config.yaml
encoder_inner_norm: true
decoder_fused_qkv: true
epochs: 48.2
adamw_weight_decay_other_params: 0
Rows from block 4 of the text decoder, named by matrix and row number. Rows with one number belong to one attention dimension. Each number is 128 + 24 x the weight over its row's rms, rounded and kept within 0 to 255. All counts start at 0. Numbers have three digits each. After the name is the row's rms in percent of the matrix's.
# v: attention query, key and value (stacked) (decoder.blocks.4.attn.qkv.weight, 720x256, the v third), inputs 208-255
# proj: attention output (decoder.blocks.4.attn.proj.weight, 256x240, transposed), outputs 208-255
v.61 104:084123154124097139156086086118127149150122122138140144132170162106093131162141146169100126124121130134168136105114183114160112096127145140144096
proj.61 099:158159129139150090133132144129141095111095136150097133116179128094172109155116128181142138131152128113135109143139075167167085104107138151111159
v.62 102:134173124125152138141142151133123112140079121111128101157098166169137129118100135124139115141150110137109157138164121121193117086159134112126133
proj.62 103:145134148128146165078155109089152107101163163119082113064122115134133138143147134112166121145063097146114118147134096160138147117121108128153134
v.63 112:136134114122170157132120158150132142137123150155150105099116127139119096160171090132126114107091104103110121145132158170121101148124123140106118
proj.63 112:082111092138104135103143141131139104177135131131138163155109125146100119148120107086142162143112127140109106116091151111121169158143161113153097
v.64 108:131131131123156107134147127120133156120110159122130130114169130118083082151076109149112103150110131131140168154128126118193137126141152082108129
proj.64 106:145104147132082129105073158144142103094124096119105126172122150180139123117127134166176139097119104131139086099100135127099099138124124169163143
v.65 100:138135130120130132140144155155169121099085093110144107119135104139133095122136150154155141082129133100149092154108141122152144153125123130156142
proj.65 106:135141133107148135134139123109168164187164145115102164102122138123104154150143152113138082165112130135135184110129118131112118112157114082057106
v.66 089:132129167091165151127106161135146146114112096089090106109125126177114162110153121103107096160091092117120189123113132150103119167109098134127138
proj.66 092:101144088140118170138113114131167139104133143130158178104118106128082072135121151139133166089129118124102130123146143131117131127154130145116137
v.67 098:147111106126130128134175132148125107115127130144123128153117161143103097138139119123108112149115117072085140102141129137149114174130099135091163
proj.67 100:087156145121103158116105114093169160167189141125121158093101122127139146157129148099155095132135121147121152136159154140123151123158158137126113
v.68 091:112112093127148140147170107120106145111133139136101124117166145168158141101128137114155166120144143093094120120103119122119095100106130100139140
proj.68 091:133144147098113137132102143151159123128135130101127134111112093117107126090114086099123128111107181135155086124126134137150161132106156125092145
v.69 110:134110147105152119143176157151170135142131100111156119093109127142128170134125131120134128100110134122156105072131093152141121159050110107124137
proj.69 110:132135148131097147134135119124110151124129161101116137090073127086131097136157155121154123112172139158098167148130144116075131153162157133103166
v.70 113:183105156127054158100125099146118111137115132135138165133156160088161159176169123127115126086167134120169146119108112147100170128137149119127127
proj.70 105:134165100150185094159144137134144121146161159142139106143124096110129146100092115124121093157123159123106178149126115121143157141108134164096103
v.71 094:147112139126083164164093123161096136131131133157112142170150159123111143150078185097167148135150126131138129100159146138089135089111136120114149
proj.71 090:110153122141145084085127145133143126131123129189158132126098125090182132120107125130109120101121132143148131154122152142190128139162112145124086
v.72 103:127092144126082099130117107090125156180172081110172109118130084117122143146163149145108123106123157137155114126143129130135123113115151149150088
proj.72 107:148137098146142077152149136160118114104110148100107141131143179085110107091112111146095140121136147090119143151112086130117096122128087161145171
v.73 103:124163149071083098143102135159124113169145126134133102064161128163108136089133124115132120138135167127124139090147113165140150085120143127117128
proj.73 102:138112103147144133153173089102157111147118107114084115161137112124132154119115149172109135096121102095125161149137118110109118169132133167133142
v.74 104:120120142128100135104123114114171122101134093151135154142178119120131160147163128113139117137123140145167112099102107149153133119123155129165160
proj.74 100:119118097148155097139136085137090131132161217096136079154120073145165114087111118115130115116094111132113134161122102129143140128101138121111115
v.75 108:127129108129113112113166109167128086118119163120078161194158117135159113092117135131165087164171158121115125120109170137071105105100163093115144
proj.75 108:104121110142122119103132154141138129153124138189162131090107136109135132143105104138123169135106152147144093146081144134170202104148123145160104
v.76 100:147140107135144182119127102087136148134098109136161120150133151139129125116092160170147152131115125094110108135098147116161090133112146138135134
proj.76 096:113125139114134121102165112126140103147170176135127151107117136104133098140138105047116114090115121141104109165102121125145129123129121118127146
v.77 103:145075126122157101119143087106123093091076158148103130135122135163086099085131123136129121109131131107134182161144123110139138079128120099128183
proj.77 102:115131110129136155155129168163143147152194113142124147132075109142114111159108088122133150123115135121102135155102126140130115148121149120140113
v.78 096:136100128137155166125150148130097129116155089126110130125124152144126094156135124095120137165127108063145123175151141151107132152135126121123110
proj.78 097:136138134145137116085122126128151176140098108117102138120113122183145103146130102130153135086131105142146191097070145121077116127152164123141126
v.79 099:136098144124105120106149158148117124126127125150164113164140109144122146127144124185111125166156169137129134114113125190149121112075143151111121
proj.79 103:084143103150121123158159132132139097133163155138137134130125134131158126139142160055100143104106105128111146140126123107098129133175088131116107
v.80 099:163135184150109133114093146137140142130084127131140122103107090113108111149126143129149139130093132102136142169127143092122126157126127087123122
proj.80 102:097153090151094099136152154106091170113136125114113107153113121147162116125148152127138106136126117115125157090140095135114116150142129152124136
v.81 099:105117125119120099146138112098139143147106115052140150103149131108118139097133143129122136097114134121185122146147115104134104122102149145114102
proj.81 101:098112161134168149101082173126121191093156126127132090118113173150140109113131112145149130145170154107142130131113137095132109135118101138150148
v.82 089:109126095127157156132142126118123120116096149157125118159116124085110130128133105112119147133128136169181094121118177168147081108144160141116113
proj.82 090:116143159093113101124089146177147135089112110119151122114125133160160127123123175140121126093116088110093151168139102103164118126107115119138151
v.83 095:117136075136143132144169154128118171107090124162123103157110129120087062095099142154145149110100098145128128120092115141139121162156108146102155
proj.83 091:113154138121092164107112130098162135144126100088150125093149139128170175134118156129149110140109127128111113125204140115156133124103135067150115
v.84 085:178127118132151095086142139148122085081127151100115162126131112118125102106141105138081113143132135137133107151127126092109149097191149139125112
proj.84 091:107156123145099132187123145159142099142153120189141111171119145157140129147097126109135131148156105149150132124131108158149123108110162142148122
v.85 106:161140128129112124117159141168148119146104095159158116123164133120105104140118142130129118142130110109111104145106168127159132101125109123156085
proj.85 105:086129112152130138123151098082116093139097172130128175122141111139158136124131125125129133136100131110091146083126122103112150172150149117144134
v.86 107:152102136110147107148112144074103144130136108088127124082132134135140127120163096143085126134103118128105137173112126148107123129172097103121140
proj.86 103:125127109136126186135130151133138120162130120106115147119096121187093115149117127151164128094136109130091130111095127096125125133108172123169164
v.87 110:122106151105103162164121103157135108114144116090112142111148161132127145136134132161136110132096095096150127117134099121098133140191149176105141
proj.87 105:088116127176152103124101146148140164136135122142143156156095092119159132129104108146125101106148125111140130160122158132130127145138094130126088
v.88 108:118116165137117115125109143148111090135137123119140148114097092161161175139134119095108140130141177128136134119154087170130108121116100136118086
proj.88 102:152150105110112152124113169111162169122118130160116123160095128128107106144144125098140114101111093148140116113101098134103096128169148152099143
v.89 112:118141141140112143139087147093096111156134131113154137118138143120130114167122136114118118113062080132117114140123161074114143159156142143059159
proj.89 110:137123102118138129129109142153149120103152111133107135137140112153160143141146135149112152146143139093134122120159103167127111118135123128160113
v.90 105:165128129170071151131146169163147134107097128134115109157136194103162138127107095138144111141127126084144108127083142134117138140095152095119124
proj.90 102:156160130103116150106144099080152126178150140121150130069110095123167147143145160137150122106179145169113151123105151154155118129165105128092119
v.91 115:111137107099089118133106135118100135171115132132127134145145145120105168112094174128148130109125130158105125108113144121180118089092120141164138
proj.91 112:121127130161138086138125161128124080154120106117125125125137160089130162103155131162135111144145147083125076135147112121136154125123109156128123
v.92 100:157089152099117087095113099075137153140144115061111107114152129174144139146167132115106096140174109125148133125130127120145143144081111145142122
proj.92 091:135145125152144133152115145170137138110126130181109102143129094105091108122119117156108130124107096126120134154087128162079146135146129092134153
v.93 088:150087111090093121133122143113118117117162152107126147122120148155123161106121151141124115104174180163114151128144098130122120134126113093168150
proj.93 088:076151160173144128151121137165107125149097094147158126143168140131126137148108111138103123105123105134140106155094172130137135132136151147075109
v.94 098:164129106108089139112156157096144171107092119159121132131093094102126120152103098114162108169147144136089147144116153167120140126091166067123128
proj.94 097:086115130135103134097116135123095119161142119088144080112095123182107133116128147118109147131131128160125134138125092147130116148124106167142132
v.95 103:104110162139091131091127102111160090144132131118162134150130158118175157131098156142108127160145125095124158136133127156132125130130164134137163
proj.95 107:163134117107142123144158141126109121184138137156105155142141127062161100138164116101107123134144127121118114149148129153116148113173088124113098
v.96 118:090107102121097114098153129114147104119118150131124124111114154132148140137152143140146119131146137155145116121163116136109106136165184119151106
proj.96 118:153157116161164120159075154106138097141134132130121106154137126140117111104107096132088145134121127146086141113117097090133128149117136167104133
v.97 103:123143152137095137170094110139153166155137071139141137104172124164129172083088137128136157108115161122102137157135091151140119109124119133162111
proj.97 102:121130132107147109081150154130118073106162142139109132151164114144109151187179135113119080157116147143134114097132116101118130112111125091093160
v.98 093:119140124120104152076096119105156082140134174129100107108128092111141157133120150132135168191123120138164121103138143137140173143093181150135121
proj.98 094:140125127137098159174155141128090161126134077099145107104152116154117112111142144129125130083134067139121120131131077118094080148181113137091125
v.99 106:179148126122170183127129107132154102148115115136120161142143127153127137158125111091083129121135119179101128107144133113125173131120128109105151
proj.99 103:104141144127109114126112135104076120151134109111121098115137165119166105136101126141131101114096076077127106121143110152137104100166149152144111
v.100 101:150101167119085117093151155128147087122127156114153113117167137133131140146130123184144137163166134128113081109098149105143136146130142127184110
proj.100 103:147171113161127112124081102152102116130123109120096137165102128119124159109121123109111110095141116133143154134165155141124146113135121144110167
v.101 102:157128144122117102128134156195093118104156161128082078156133172138108131127073147178147153129134097097111144135109131121135118122142187168144118
proj.101 104:107120118135112121128123100081167165156128100138129155110095124103123147140132146076111119104162111139151116117128159146153122116143097137106141
v.102 092:125158144135163127133118094125070151124115115152175133159157152152086149124138137167117096119122116118119133142125106136110080111133103154144141
proj.102 091:085095108086135122120142124122145136106141121112105154085155103121138107142134139070133085126110090097127089121142145129142140098152109135131128
v.103 112:114145116149147153117147142165122114088100110085162135179130127159108112116145118170138104127138137166103129090132147095107089150156154130134133
proj.103 107:165195164069143112142114111109135111164123159176121142092136125112143152104125124082148113096101130086147147144125093113157155101088138131124138
v.104 107:106133141150112141148122160174172196148123115108144156140113155157080142118109118178112155092126156085140083129109069140099130102123101113131100
proj.104 099:124167127120154075084164090090104088106145116166144124091115114110164143109138129114120082119126148160126159117160185097127110124128114081141155
v.105 114:195141105112092119172115131118146080143114112133134168116104146106132140138123132117125142149130142190093149118127108128098148095102124142135185
proj.105 114:091134153132133146081128151102115179131134130099101095164125165137058085154130128148134122127133117090146115141129141136151122155155136152111115
v.106 106:144148129125147177101126177115102109133111098124139120127165119184115132152123118143115133093142133136142091129136133101169127132108119112111138
proj.106 110:140120119128068068146113098138173136128095163155132118088141146114150152145109132121127148117156144115097127102162159128106131059146115177188133
v.107 095:108147133156113133166117111109160161110148108138155116123170119125124145150120122151113093113159164117117134137122131122078117163110093125102130
proj.107 095:092122104116134148104090124114098120156103097163126150109079117161121165134162149105101156134127143146157121127114105165149126141165132127100144
v.108 087:108065163163126157158124136138124113148180135158092092114106123082116127164122109134106092088180141141141116074132127147135124151142138147128137
proj.108 085:169157134136150159163166107127128124109106110135167143150129123175121108111136140113147116128068112129131126128074160151177158118131077167111089
v.109 094:139152123170113093094147102141130173161118142083107091105184135116161139129155164151121188116099102141158162185129163149138170091117188143114131
proj.109 087:102092122121124154138135139123105170081125136125137133135090149138096145147097093139129114107136141134144093120115148096165077151129117098138125
v.110 109:113131125166178135147107101131118189100120131116159145165075084112105109122126124157104119136156159148176141127097125121101143130103107126149139
proj.110 110:131159166114122126056141149118141135122132121158099133078126165111170128120156111092134122146099123128120105127151159164176118086174116129118129
v.111 116:131165153142108116154138115141117164144111112125174149104174124101133131143145117096131116114173124133113137190119118132162128083161097096096123
proj.111 117:088161132100122155093093116138122130101094107148111106140109145143112129149146154157097105116107125145126128089133113108122116174127117106158148
v.112 101:139130126133134162164110150117155138134150151140155117134120130109136126128155080099072059107145118162127109093126140114131128130124140096121107
proj.112 101:116110126138135105087079103151126112096097128102110154101124131192125131128093133141125114155119166100121132149101150118107142116149102138167129
v.113 090:129137117126140124076117119135153107158107139142149095162142093105136095113160122102147124144148137112168140143111167139132145132126154125092134
proj.113 093:132130124153120160174179107108131160104106125110111143094124136125143159089114079134096133112165099175139083141146131135122145106148117115143080
v.114 113:104182120133091144110073150132139110156109130106112143066136118141125162134123142144183125108078126118096093152143139114126112127110139119161109
proj.114 119:129130124120128082115145167105171087098172148151137104125144114118101147103139114133092128143194151169140179092187089110087123103126123134088131
v.115 107:147110101149170153091110141117177176161127138111122132111128123155108139149158153141134130080118123149168084111189126127141147107088150139086135
proj.115 104:127136130108136108168148111099120078111161153141127116174140177093140112091103042176119141136120140141096196120121132141095108123167114136144124
v.116 102:109140086127117112145111120123111112091132101124105159121141113169157105178114118095106149153134075149143116088160162093150130133115108109119167
proj.116 102:177123148136123158140133086135154120152124144146120130130120157113094142152129157150131132113119145180115138157114130145139127096127153160112097
v.117 102:121170134113134144117141134167128158142134113170139114082130081104140161132109115131145151129131106101096114108147132109115108117161099076123152
proj.117 105:145086112112110128092116121134104118112154112078109157124172144158120125139162150138098093117146167155130111157133155156097146137094133164132156
v.118 092:152095128124089173122126154143112130066096081144133101159134118153100110133080087102134168134111119107151121097148115122135117144109125147139151
proj.118 094:137156183104102085123171164127143136153166142102125132080141120131172165147173200128143113115140161124123124164095096082128152099116145142143128
v.119 104:128128152149116135091131137107121129106115160129149146143142124181115159107147120115157146104164138139100083137120139105136109116131088088149137
proj.119 104:122127128099125124154116105119151080123138116129120121095118137131125116186139142140118127124131146123119160118140168121100178116145133201095154